Rows from block 3 of a small class-conditioned image flow-matching model, named by matrix and row number. Rows with one number within an expert belong to one neuron, the router's apart. Each number is 500 + 50 x the weight over its row's rms, rounded and kept within 0 to 999. All counts start at 0. Numbers have three digits each. After the name is the row's rms in percent of the matrix's.
After each expert's rows are labels from the 100 images, of 14976 (inputs lightly noised), where the router gives the expert most weight on average: "strongest on" is what is common among them. Only what is clearly more common there than usual is listed. The data: pictures of board games with random positions, seen at a slant.
# router: router (model.blocks.3.mlp.router.weight, 8x192, trained with AdamW), inputs 144-191
# up: expert up (model.blocks.3.mlp.up, 8x192x192), inputs 144-191
# down: expert down (model.blocks.3.mlp.down, 8x192x192, transposed), outputs 144-191

# expert 2
router.2 096:518516501526476502498464482619483501398490422579529505458470502573494481428508416554520505442502472471432478444586447536559506477505615547489471
up.0 124:556530509515456557523570551580516471579456449448553463489491388573438511510425495501489455438506517407474485473556488494482571537463467481544423
down.0 136:528460498486427538553470452573478479616490499479519464512524578474571500524412490495516564450468537439481478483598517535460535381498454497411567
up.1 076:445557459526479482410574518531461529567576540538506530508496568586536507507506466471540526519381534511520405480526527521531444565405500450494434
down.1 069:458514523497425508563497447535522483485510404471480561493497486391558523472501555475469511571423492476449490455565525431465487492538478520511342
up.2 151:483517468514497497638352506449506543413492477537496461461536500465511531511495479500357529479527527432526401449494448519526379549431450475522522
down.2 139:521494553519508540406604605476484526401498537517579525474435520582513514471485525472605457443547588434492420454535555495506393505540464493496521
up.3 115:506457518545537530477486514521481533519475495559464496395525481480491489475425453649464520644602488513480446508583547499521609515519415451503426
down.3 096:482469503465501462485516549496488427533507536499646466465545508487531483476533535409467519457448496517482508559501502454500389571518526507499506
up.4 088:551473461415532505507490536451516433385545430494505508496591532511449489466476447625447471491489612607498410581558505315495427549512538516453492
down.4 082:518451546467622487520442541553472442460549577506480537485470469524502412487501494555530515473478543617561503590524548684501467485553490509535519
up.5 078:498453462511510483395492575501519498455561561514471428532438451582540484514521660590484524459604482502477419397483469665449473480491542520550619
down.5 063:520500497538478482464540572525493498509572436529472551482450503565439416514507484498490496506540481499496479506537491354527524579474456450516458
up.6 077:530467469501478451411485625444474438372478448409489489521518482475450503416474529433512462399453477474562507562466492476449440543496643474496550
down.6 065:515502526468484470494458374451509482481528353473459580421509528447491537459511523354512464580518510469437471422487511530482493496549353566516590
up.7 134:513396487510492498556454501540484429523477511522524565484547564560449456434337498446504407519429465584521472450486454510408565534576513540507519
down.7 082:525494469512544540478494462505502505523432601529511450622452510616538466563450524488481482546467540561488525692445476576507512516474568473524374
up.8 111:551485517490519581469513516482341478525413429497503602563488549560446490536408534507482518547505556540598551462530528488513505479482474381409524
down.8 113:528501537485524570530496515552629496445469521519495454472477455520554471530426509470525443424570540494599495507507552481500524515469369559635465
up.9 112:531503490479494506434547518592548501496566445516531438445503522544457487514466409561480460517564481518483554489484459509540549457420491435514409
down.9 117:567501504464549471641509421565391470457503587491483548440462474503570505461441626525486536495517569499517518538547566516557537501555494544485580
up.10 082:517544488523547505462625524567524477533511476519471480389502580613416508594441432498449427427459458430487524488503579400453543523493453535417483
down.10 084:538489471478547489558414479543460481536525550524525486495448429519520506561489385519548569571556465447482509476519488406452491496472556500549524
up.11 077:481614496430530440528504495574521455475521491606597495452475513535463513501467437498512504510509501511494329496499493525480504462503481533577605
down.11 089:490429420453577458440527479507436520537520514543581501477562531504492488484475512525539578430590490518493479509477551552529543449480451483439597
up.12 104:501528455482529482465523541499433458478507472440519515516545512529467398644456440544481492431465461518489351627423534382501448544454546431498456
down.12 080:494476483492520513452526557533505509506470487580489408503554462554490620482495470525508471339484559539438495428564525325480509472504458498511555
up.13 069:514516479507567499468477568471493462581455513431445484449507481628541548473457488581530512382533376445518434442489447433526505568539532482542637
down.13 073:442513504516487500524506431492484595466418466506428540391541505417580570496524585395527514677473491545513479359441544583464464426553493542541583
strongest on: draughts

# expert 0
router.0 094:538517432516427481450469378548476472504502533479477542505540506409456416511482473579459510480534500443494529460448442366418530483513480535521519
up.0 125:464515493551458485494603481539613498496565435454521446548474429476540583545569511422504400484413523543470536508525519537485457486505591538516494
down.0 133:447496530532480489554433483544421452512520554444579505503538584518458544518559508518489610525433511569482488540532479494503436521504498425496521
up.1 104:468529459569542513492540572576534521607414546478405430425474448561445519512432451572488524367499369473509442425492438391481518623463481490516607
down.1 112:543532462442446483451588466438527535407405447511432489510472489488506498481591512461546525485583553494516439378437506640502492388556517494482529
up.2 134:533539458562561566501568528568455540581476599516431417422466519493429537508461428582461471398414426512535488454531442412484491561454442524493577
down.2 095:445516448435468444508516519424505441495360506475483431537481506599476533439466552456487463378549591529486547501429477614493514493474543535493561
up.3 111:546460508507439520589532427499503492528477559497482538531598572500491473567515463532546540568467579498492548487531574471503612504505540457492478
down.3 105:566526503507474499427455442491481468507465574497531457450413421488522540555501567513440451477497625503464547507533438503470602509483535513520583
up.4 105:564540562568493503530543485520518493551443477467503392566467477482484520516468532473456526550622531476460428465496492589503529474376602569489542
down.4 117:571484436575492484456453504514480463516479536447474570508548505552536539462512501570497443468590577479462485519523467567484534497570532432584393
up.5 078:521530507452523513546567582504451565629397515565433491437483534446436544491479461457438459468496527578513447417464524369509477610436505509522607
down.5 108:574537464511478527503555478493503488435428595527516433596485521630522444393473453483438503365468460510454477640530499590530599529455573465438507
up.6 078:550461452577503541501559575499475453563473490496537518501452510523470512423512473541556449474462551498462527480457526437462516502530512477439411
down.6 058:549514576513420530587541516494538427503445366531538516494488509394551583275478533475495561603412455515469505398586513348436483530476565499485569
up.7 085:548598539494528448600589548542490475543562578489494451562557592528501566542537469483530505363460503529551547542462500496477490530553643568508534
down.7 096:435549492575501603518418449506416601522538473486414549534516547494439524547496446530453601520531497533531563463533466470556496503499404536489427
up.8 121:507518524536555575575522479472518451391464436463545420467521512605500558544500521508404536468606505523482438364456612531422506543548427568519551
down.8 123:498477544537522549475494511504477461422490553454581523469411487375514521566474475419570477554544480504482493439485424523419463389408395448448597
up.9 079:490475408508472451436435514538501506443471618518432456438457501557494459591447494715498482475526414501492487394473433523469469530448622472517618
down.9 064:549502493495530488501478471484500496522460532491433485484493494497504477660481469346499506480492525544521513532536482483548509350506684497485653
up.10 080:515524507513545485514598405533511533504558583439460412480555475513425526561487447551442525400515426533463482421519415471492513496448468554506469
down.10 103:534528536505456543514526519483467500486443403557513520531472513503430439485586488504487552664514443471551472485514510524516453608485511592489476
up.11 086:452450529526525520470437475523510431442517545527449453472462478554475618509386393628451491435572431458506519435475447558476556357509510503512606
down.11 061:500506495535508511481482627529489478510495447519589485537489477481503620452490514382491509535545432555525496449526543450500516674507566454463604
up.12 138:466490413459491441502434488556508501537543505465478484531479495482487503495417533569495441494468432594449534486569512534430457507448508457535480
down.12 103:507499521502465471482547431514505499515473529476514528480648514480488568565418498500548510539516437570450549441533477522430498503527542517463520
up.13 092:447457524486495515394405390428445561535544503468453467475496439514458494573521457510547483523484537483495479442545433525459452482430585524453491
down.13 070:442515500462517532575533396491482523487467612549479462426581544487525535566504482524483506406517489490497486468399560568446555469540526436495453
strongest on: discs on a green board; nearly empty

# expert 1
router.1 115:508545523506531500507475515550492533562456591506469483541511471420440520271500427359482485418455514527553483550537556510491529517433434444497382
up.0 085:531474525505519501427461585488604524457490584509458543490532523493452366474525500491506463461456495448529435555505502418485512655450470559474515
down.0 054:458513522493478455537543480480521480463481474489551571403540584434502593363506537362515470621510496442458478381531562412472449687534545542520599
up.1 102:527549507547529451526506546582519524445508513542461435472534438450479556397486456365481484447504432534488445572490512485441547497396392484556446
down.1 067:506494472472510505510475446490470498501475493519402533411469502471496468649486583749490486555493511532514512517529485427505509424490371482516628
up.2 092:541553526497498527522497579517531524495488405555377501504502489446456549491482581478465489545592530541486499579381544493487509553508614503529344
down.2 088:500466509500488517515509404520537532519501580499449420600544459473480562457485486593520510415573500468507504552426493547524492369492531506512332
up.3 094:499515475474505454537540443474538436561520538421469426523521514569490492475472410464449478469477381465480472433516398512522518536449584518494417
down.3 184:488458521448517418492480478554502457542506536492421529450476470462537509514527556529464481709434459504452496513573517462575550494554571486503430
up.4 115:534572490509524492535498543561487519563576440520500478528529516521475497425538574566495526629457654498513503490584496516519457563497458511477566
down.4 091:500494533493462499547545483505514517489558346480508494601460489505525540192499538405518484545401603476498466562537542554507457518513447502541408
up.5 077:478522490495496496542497563577487520487428572517407499423524512526472563549512464532507495447468518538547418388412444438534487593502438489492634
down.5 053:540510479506527490540473565544536587503609401512596465615432535499454440464537430353474465496530528480505531557530459359552497581456539486509361
up.6 168:505470530511420535521471462511449510511374512577534526509504542585526479516473524507481575621523488488555446417501524506509594499494477428573443
down.6 166:505553562502464557528561454488555520526437462540487495436525460458466514469456512382509426443586467496572437444415497501548590491534412536446457
up.7 150:525508529561512493489510490532460513408561484569449546513539434485470514494519468482625472600493452486440418502530513528495572494399450566540431
down.7 129:490449521547533496501555459545501511423538497561445447494517561499499493420494555473444481475472478554463382530588517456481521494540434362474544
up.8 064:510525507521468535519496471510468536469507508492570610472500546457562478454453534457547490647520421513529523379550507410486538438495519520561485
down.8 050:478460545480527454460455462548524499463482423552535515461511550394565521628531454534516463461483642495465503556551502394539443449459542551494505
up.9 075:489483464539522456563420463532522476526427628473566459516500439420414449422506443560560533473501484501534469477475571422483556502519501553513415
down.9 056:501500480461471479502507467506557525493517508537490435542504485459522511382489430494558508409545577476505483519588499413545480448498470515500499
up.10 090:533483469483534481569527541493525501504476477473455537464531466552473557346486488397454527476419561528466434491620507480532521577481470501513491
down.10 066:487540518493439523514509492476533517482504462454479525491437515551517487457517585722489523671421452479514488549459531550471490555543392524524487
up.11 068:569561494564560505487582496506472520560491414523477559585491521429458525607497491470516519565442472522446618642539531523517469511524560521471380
down.11 075:524491483457442508485514497454515496480592607489565457525444455544468404465512497623459539505441538496560474590504440596513513530510517472482453
up.12 088:420416475477471479453500482457481486481518522377527461524530530499493507509512557656519499381456516560536504538509560582453467358546585455460513
down.12 129:562487519507502523527466523461514550506603696499537500559447512513516400618519519560435446481510460532482528670518419627531525551509439474504464
up.13 071:521494529491479513468523628516466481577428505543509536482394470510484495580477570444487493524634495533505568466386546609485457481416575542492520
down.13 051:483484491480522461480486487492505432471531454498496578436505567401540517474492469269506473586456462472473520380580557542528489488451540526468663
strongest on: noughts and crosses; digit grid

# expert 3
router.3 090:551529394538474501439482461598581488458484616479509562443511536495470453608489526577405457507447499483431444431441411479434485524534527511493482
up.0 078:505466452503425459472481510510529465503522574456490439532542525390523570359496547551470555439486509490481512495529470508480482466601508456495527
down.0 060:441490539545490503457483538461524506510486538438633523481523475422617494411404520481564538585412460491494503475533523532390548552564446426533526
up.1 086:485579473523396511498555566533551601480595475448456504482507552557526499408470467432508570526578460517525555433462542510487525577533498525519503
down.1 079:502472561554508513595478497462540545450582573509476483548515494463438533475485491448544533568504456483410442449554453439500483532500540495524568
up.2 077:445477556453540482482543453464464539531566486527517530461485540562569512561469414399454502482545503591468564458556465513514425452443479460515609
down.2 076:475494484520479516522468595552518559486533396495516474534460444492448483502504492551492462564588433533568522382504467412409428514558467486504545
up.3 108:460411554460436473442523445423473492517550548469429517564544510510484546478542413524484521522472601505492573485530482565521564428545505472459492
down.3 082:485560455519435517615471539445495513523511457494473468548519490545468479427545488513443472434471562510558601507492481556479553521461451534550561
up.4 082:548492634523454407461584550540483553584494534462468511531469391523546523554536448568406507412428492576509381468478552472516496529490618481514509
down.4 084:530559446456395409546511438548456562514449503556478518535579554522412465513539518478518462563430511458588322532388420572567514488565533543428493
up.5 098:478463511510586523587522560536521479503444539551507515419426459527443571551509446605515432430457526566472427513445497472545531513466547535439409
down.5 098:486458534488467560603508414441520479498528505455509559486531461350461546513465534399538475552528479453442454485478526509444501511506600511480517
up.6 103:602489513472561502472523523415513409503624522511517535524519538564600487488449524473414602578578533556477523462512492484529539489541568535527569
down.6 072:530425493540500487555455390520499503458589725520524485534374496550537503449562500557488511492444535540492512564533497482525470498559559473478600
up.7 094:480521567555518512449386452456427547468442502562407468637390456474477386486528530503500488563529458529424486431485546485442472601383546523482524
down.7 076:534489485467500512528553540500474489449476452532464480588523522488483433544529417480539520466578568528556492393474552469526524415463572482446511
up.8 095:466497466489446417464428452593511455400473664482451405466528495538463385635434462583428460503589420472491420432463438521477494566446488500594512
down.8 065:635513457532426481517461508506445584456515511456396547550427495526520324653535408392511484448498498519472463496495448537520526335553575529493480
up.9 088:444503414502554548493572484496385511481532510564576497462435550546542476503453496592496420601621496447530479471530449485455479472523450576576525
down.9 085:473502540485469506456405504461630482498553567502518481525500418482449471496463473525497559398494456515495494521564474501509510482465457412428569
up.10 086:426516523470559506521424513485452406505475485517479474410484485548480552570511438461510432525447492506528498459439414492473475585523541576520568
down.10 070:509502501493475489483526542552523544482419523499490445480634533463546561522460527512485541518471431526464465408496490546438630522557511425530500
up.11 068:469485504549499510600515612548589562520472541487508465476498494417483599502460522557392452538574500416411571513443451523471479522472441491517417
down.11 071:496505331573451583511445400477445518480537421532496491498596540466557553380529498467464471427538589482433466431531479378484459508526526505538459
up.12 092:415463532474553509471450527518432396367393514457429381479528461496465506440622542477444480425523447442519556391534397507440453516454565512478552
down.12 060:544485492545627505560420483468454538520409457492497543478627464435511553460554492400545525525468453581501490502451499493547503527459529580493395
up.13 104:511457546436451501463492452474501454488571474511448478561515567535522495499493528534446547503605482457518472457471519507505493522585509507568502
down.13 064:470432500532527495490504567427479509539451503520555485519628491430500527440460448440516501460551412510560513459533559467535471510483502566471557
strongest on: discs in an upright rack; nearly full

# expert 5
router.5 107:489575568513510560545479499502442533676512335508463519527434502498511521525564476430597526452455536493519559528542581515543481428499564508424511
up.0 056:490546464497525435483549546552538473549527500518506525495435465412529449577469491497462470508518478511513584540571486583522482494459561549500486
down.0 066:490478576507509426552550435533495457529545464460521483491535562502534557454430570438511575653497425498539511516590606454509464650586527468553447
up.1 110:398516410475504393440560493507440588540489511555535528526574540502519538562492571471472464522471503494485517431431477576464511496542536474527575
down.1 079:424469611490493415524436480484541601561573433596534443522432442431440522489511446448528541480529490499493492457502507561507520461428517522431567
up.2 056:568572492496530485559527448515464558541458492486457577564503550324500502462481461478564523548543525534451536534481470539538545473454600481509446
down.2 052:561488498504510507550523481477480455484425502464517461584535502639504504376503490608406481423451508461476531484465525516480511526507556470550391
up.3 093:566653549493619465448502418540519510497515466471469453529477506529490533514512539499524505430505570471447446493463510553409597498450477529479451
down.3 110:570329443509606523518407545513520547495474564545513481489480469524483486552544500571399492434539523503495460529435470532485563441562456478514465
up.4 061:501497542504531514556527481520453491480425494469525414513511465503499467507491484519505561400549544491484539382522502499486602423480420510457554
down.4 089:538503487529437546498453523502477538478496554483541591539499565490532451536499494463503438551538457448433531437538475480471534544516439498539578
up.5 076:522532560475491513497636570579481485541579515489518572521540496544504453656539518515552437544460529540489595554564470532533540584566559474524528
down.5 087:522418534456444483502443347560549502497562355533453416501464482504517512534506569442429522462462491516471452558516572496564496423466504552451467
up.6 087:537425502519541500427463452367503578451480424498480487541541529498567528496465500502498465540603467462493467416491530442476533455425571496486553
down.6 129:496490512551533383455483520536482428469371463420558558431528529512491566522467486531499514663515552505467489424386546581483539588546581480445437
up.7 048:505481559451448486451477475549533571556432473506501449535431436556468504537491525565483509536508528512489407469489513502484512444465679443467454
down.7 073:451441549495552496533550467501547515548475642559544429500578522515515470564515482616446569376538493532505487507437524534486461430553381453486520
up.8 155:417512531482487481483554452416548569458486469530543489543460481496487535507510554533528508534509487540550475480517522491509488484522517574551564
down.8 121:428524457480472463514458534398450563476467515515543551528529527513503550487553410515479470470525509509533474493488454518484523488473507411463519
up.9 141:522591504450479519494486427536484428545483497549556512484438473507506484501502434520561590489467502531585451556479537509514445483435578545567551
down.9 134:493443504438444536524517565530538386537467514522519480500550555499496479495532536503423447474458507466545488566495464509489441491586548440457539
up.10 087:546477535498497486492451526583531517480634464465531463443493494482480530453463468398510445431550405504471416414509497524491433439388582430590550
down.10 112:483503539501466445547467603471453423477437373465426477537504536490529582435496507571565420650500528503506471486439496398503426537518501516507448
up.11 148:412529489451462419597510497571479464431436546477435475510527443588576446484538489518473422559526492438546530507517443493571465497521525472559447
down.11 124:432470511380440418408502507584537472424458461490422543517452552445455445486536513493517554492494485438538542506493548479582466528492521524429478
up.12 093:432459520464515492492498647425512392469526566490494494494607436649533490539537509576494530509602669494528414501498492550519475526504492488502633
down.12 106:474499465455493497412520518468544460487464550524537431593389498632488442371587465628510490417561629510535544584479485594528495569522590565559437
up.13 085:544483423467457512438510552564451561416411426552510534478435474485439515497494444475609395497420501417543547544497466552491480542443662529533444
down.13 084:547481590459497522632498568578554517424484528477481504467542579557571431443460529494424608508386553443524507573499579531477462561548548499559448
strongest on: digit grid; nearly full

# expert 7
router.7 086:591547422560475532455556488617575501482574576510518569457517539507512475599515561531435487542497494513404464430448417495454505512537488518519533
up.0 115:503553498513497473405570485603442528547543562549534457499484514537568523562379431553581500428517379427419492470543512611534529395562506492540582
down.0 084:455485574492507482531492541512565559494518517534548467530474491434476378559493509635470478475567399423487485438528534594535486398455394500550440
up.1 098:450498460497427432536509561556563344432534522508491484472561499556600483512430556515543495429563492427549531488571496515486420551542509479465493
down.1 062:497503498454408468515494469470470461428440561518499496476602544425525528435449421525502488566536486450521549412495473519503445518532516564559531
up.2 113:516464543440529494586472487517502482397464443480547515536498498457468543501515445536538470433525541543504570491464453498463465538512527507435485
down.2 114:475465427424549529448564560557492489443483522420546451514515495500445527524466500511471443504575514497490526505563534484422474490528514493620540
up.3 060:471550478534485434427482483484433403478527476465484507553519490559468488575398555465514525527553461437460445532584527534528519604492404485472569
down.3 045:453495491484544537374443503538495512561451722531375477476492477512477413603505423651450543489530469571565459484521480564536505309487504480499558
up.4 119:540507544478458463512567565594494505494552411448527475522463511482458524549475505413526455438419511502475525551584518493452409488555594500440504
down.4 129:510506466477514436508422444598513470512561503463575520539539494482568496525499459542514592500494492514443474477538523513447447545440500511510516
up.5 124:574552567540503455527514466546463452504493515520506509455509517507469476472409444438422474519432461494448488504559537494514505568568530546579545
down.5 102:529441451555510437437435463531496420511466530508487511526476510501507520469473522520544491577447522519435530621549418455528460419464547478492453
up.6 098:528477382426504600408487505464444636589592515480506477476474673506558533513513479492513609461477453445467491490507553496406508493477530478548502
down.6 116:497563579429515599578548482374586657585527492471507521463576344529563537510515532541460465538469516431477467517473528462454484521585514514423506
up.7 120:573378453571552589478523476520503477551583522511539535467470539479608548509508530491449578472499435595475395481558541456382452534508490547386495
down.7 127:567570481641584530526464491479458491596552512517578395476546458508439541478514466512484418513532475590515472471523490516459495481499507446594534
up.8 137:520467407477435440499436513498390461449492537514479458477452412462439484536431455478514514511498528503517438505528481484457580549465563522524482
down.8 131:482526630486420461496553448485614460443534449458490577466551606498573516528446584537468510556499460494528497495510527502447565490543492475461494
up.9 102:495474427476540478490485532491406492507430509512511519490483491537560517546477506493593460450433525639484533519485544455433447573537549487412515
down.9 136:463497576478548422524551539480581522548458434533507460508508531499472529564494503438492538514451562606439489460426496542414418422469484530582529
up.10 112:508504514526597514494443540550483514465499504442521603419573530519499510526564590502517423521493500561546527491423439456522517500607498398527489
down.10 116:491510494513606470511542461564505541443524478429542392455439508471520530512581399490458542512499482569553577538426564572518504494350479615506507
up.11 106:471634529472492601565475536544477463449553515576533575404490492497398511489457513498415391520439447430450509473408535478452545486392517578570507
down.11 126:445395508480426571444460502498503486466530529584514464469538523479584515477405514507618589512458463415446490482439482500481504544626528360512483
up.12 093:472528533457475643566531495448514486516471519503438482488430413509520474542505489538467457618545503457551501532496453492502533548542517539531456
down.12 135:530452468471478624418477504434471518494461440492453463500520499522450448527500520507507490419550529493551505518451522417517540514392529464484435
up.13 110:514425513630522578565597545401548554481465466515501612523478433479531526531481499501565437527531536463501570462522426499487479482413445455475487
down.13 132:476605459616458564419428474396471513489520515496520426476472603524563456503412507497501548460507553408428551494555628469423464516588456566471499
strongest on: discs in an upright rack; nearly full

# expert 6
router.6 102:523534520538503515476520465611501516435486366566526538490472512537494474480532453584507519545543493504446512475553468483577528491532645526510500
up.0 118:474457488429562509418513544469513452368496562502505427508541483497537452529625475494437451436553509447555500475460482487570420471503486385544545
down.0 136:544494504457588473510502506532502469417526493485570546562478507533462493441608445519580546453529557492565512529500482457598402572468566589483541
up.1 094:509455506494543502585603568492479506575506516438436443390463541668532585562473526564361501421523519520512494346497578548455551582493455485481618
down.1 099:486497517510507540471463446497486515559534463474508537410399485367517522620485525543631458595452538505510481550501477444518485428436433544462584
up.2 069:550425552502498576474501529458490574458480455561436478514543546510526492471519529459439443670483471421466487489507533477433619564485400416546479
down.2 081:543592416465540574600514499415525561457544494537429583533454510535465455464554481535531545437555459460519497461421506486505530515510477544514418
up.3 120:489522512534470492572556504582500457504483510486557433546515382617559487554517564540457511489594474486444599409517533486518455478532403545525546
down.3 110:478475516543432496398452438576495405497425424495558550513491596408472491472522456440522505460606486465455570456489449511526482449443384416461500
up.4 133:479421478508518598572445481452601445586567546444552450451569553580461469437436533472529444543465496522546504480588503524499590534552532552453540
down.4 113:457592511449510608531604443497411532580477536458499554501431434575506463557482532492479539528439425529508516585403504560489560502497487499614460
up.5 108:511481468556536444490427423468524539455490549527388435499415569509512530609492501441509467411550483488573547385507541529484486457460512563501589
down.5 113:500548472524516523494600453462495437477611563503491547440539467475527513511462553439535517511621488490603508552513433495514483484501487509481492
up.6 096:533496494509540482465541583487523489444600400456450490530552513545466418591499567540458482507442610470493340546542527483529479546508499455501549
down.6 085:504481483493492562481505535449529475513514445514475478471489444448479596473486579462539478388531440486458460481464541453519520484466445525490405
up.7 078:513447559609587532374430490504517517477500444526457455481594429482468510532425482509489436602525562474456701458517502470488449430464522460548469
down.7 087:416560444580600541610595464500465496454494492485460551439398586520587525431409549494555547492477577433420626513578499522461447567517458520551486
up.8 084:491488504528481527545465592517487469477550629522489443454543516670517558503484536691440531397480464525521418399595531644527520449512513478489668
down.8 072:532468522520518466486486497514455514516486498504516487471537537549526594482524520279427538578442526512490564509545511367499525587512635464500577
up.9 104:416492489479496439528485408481524553539543486405459523564516541487551522482464481419584541538446512487434448446617506569482529581532438473462523
down.9 098:436551517458494433491530429491508533538454474395456524613510419535423506462511520406474442557418517548418484525484468520461528456526474507619445
up.10 090:480490454517454513441487603487526460495480549482448465481571493493487458661467577472465520392522496438458440432408500678504480588505479490487474
down.10 062:522556520482498515505537577450484504509603564444532571419490469524473553469448639516532480526460485528508464609472479644476480667510460475502512
up.11 058:487481592532501517480517560463487536598445519486474497464532475454469478593513418623459441435526529487483515579523553427471572507547535524550460
down.11 075:472517469449472571494609453478581488482518553480498516483447506600494494487459576549489554460461559502459498568517567538443505495553415473546462
up.12 078:599544489413491507528493527524484494560504451520532565551524510471536487475522498478583526547450531549474511614513498467597463406512567565604404
down.12 112:563454553429524440528515475503600488508520491501547459555436540486500535419462539460429532531467482549427526528558545531605459634506548453433499
up.13 068:513520514473567443535474554572474531516509548529493505559516472485476444600496551603502555472553569537477616489555501623556507531496549517522469
down.13 088:542567510436505526504547410490463478478473576527460437572449414468407400521467364526487521471518511489576513524501470430486513397461519489529564
strongest on: stones on a line grid

# expert 4
router.4 106:467556541497488526458432538477457499588478419490471514530432506498481551464543455466565512414422544472535489537519568547520451420497606483424507
up.0 138:488517502478520509427608510584446539617508524523542564511513511505459462581526484527581510445429505555477571513478527524476514507536519491600502
down.0 131:485483477522481516584483550511543512521549444519539414529500489482533510517527608555404515453369467495460532529546469518534506422518452513395458
up.1 083:478487504496451439456480536553479468443544498475453460598522385485480532634536602397462466481478510506486495464462482610465480594457556430525613
down.1 104:573531482491500517471538508498517488500425464527402471530439485587469421551488431455513393347522528466527471540454445393523563396499593506460494
up.2 123:532468621513422562512507480433530498508459484509453478454513396509529483546488426522487542486501426412509597448497576456545515508533497581599596
down.2 141:545564440530518477432437535476452499584512527520519523541436526481511438465555496627560522527507556558476666492519423472511573456429495519500490
up.3 058:467471524505547536527472496453505445553461519569588522432458533579530566372476441694477487492540472484416489400577531477526507456394561493492510
down.3 060:487468508489497465504483524477494499519530543491522564344470512562478498490476586415503482469405552480444498528611471595519497611501466512540639
up.4 116:541489478494483460569488468445438474563409408473527541441513394476546529507528543445467512465522440450534547479615490443502481454393539485551512
down.4 077:510544539511467486460538536438579480470496422521481458549498528596453490503501408482523466451549472450527486503498474349436471554495452499472495
up.5 080:546478399558466458577465474491475475538490530450477505464463451507462480548552540571515468496481430438556730479530506445469535522456530546526275
down.5 089:525517439478534504486548540464443485546492509510612475529523450390494560339476508399507552492539554514450498474518471546508454587488550511475418
up.6 080:566516532463569460541530564538498517560523501553571568528507563468489458519460518619577416586543537508531537556425571432508498547492466507510565
down.6 088:450490495468498506434543431419582483467506456438462522424534489512480562459404556415564448447482512535509448520460519505432529542591452506587657
up.7 080:465511456483429390478563518551612474528517445471475445523416392467466511561526467436505477449496483493449572526563511572521497512469552504495546
down.7 099:384454551473455432541417492540463539543509510466569444540512508525520533522549496555480571456397552528471496553537544417490424502488615438532494
up.8 080:530516534498548474500479548550551512512649520490515467507533574478561431569441446701534454529490566486434543591467556373488469504554420532420461
down.8 064:558511530509517469495415572505496510507450595406477510470477537675482454528546533483482471483482506490483545620473417672512542527521463477521525
up.9 119:497480491463442521482494505493410517529414494567520511501528559582546483556435522497489548578486494463543470459496530534542582495537506382568492
down.9 100:493550545472482537502529517484591544525520507526493489434452437460448496547413544431527436459578482484552466480472514604527576529494357561448522
up.10 079:566529518515514549453463500525580515507454535451531507492584569466456518441472482466485486489446455468494448534425447487524533534519482466552366
down.10 050:517482506440465507525492402521480507502544461498533454481482483580556537358437577560494515504473417532450463601467536422487510507491443523484424
up.11 136:418377545517503519448493481550482471395536457517522437529398365544389488489456536479483443473538441533583567447550550515458419528561516413545509
down.11 092:450516482540461503495502524547508516486532434479453529614497523615566512496518551461500504508548516518542477546419501459486473551489465536490506
up.12 111:616565564533505452513539481599598521451564463496492485559527464512464497469414509382490436555390509599403409590528536541513420525543516439564503
down.12 142:547419442488433459472513466588495504501505549526493531576550577503506535487567506502494505533476494605453487496478444490536505568541478595415419
up.13 140:513523481531424418466587490603493533543528478518508538527498469469461501536489518490456520493584494497437482479459483479531589514448595475563483
down.13 143:494497483502455431481496543595512473530577482512454471542405533624543474482467478564559540496533459518473515550445568443493538499577494510520425
strongest on: noughts and crosses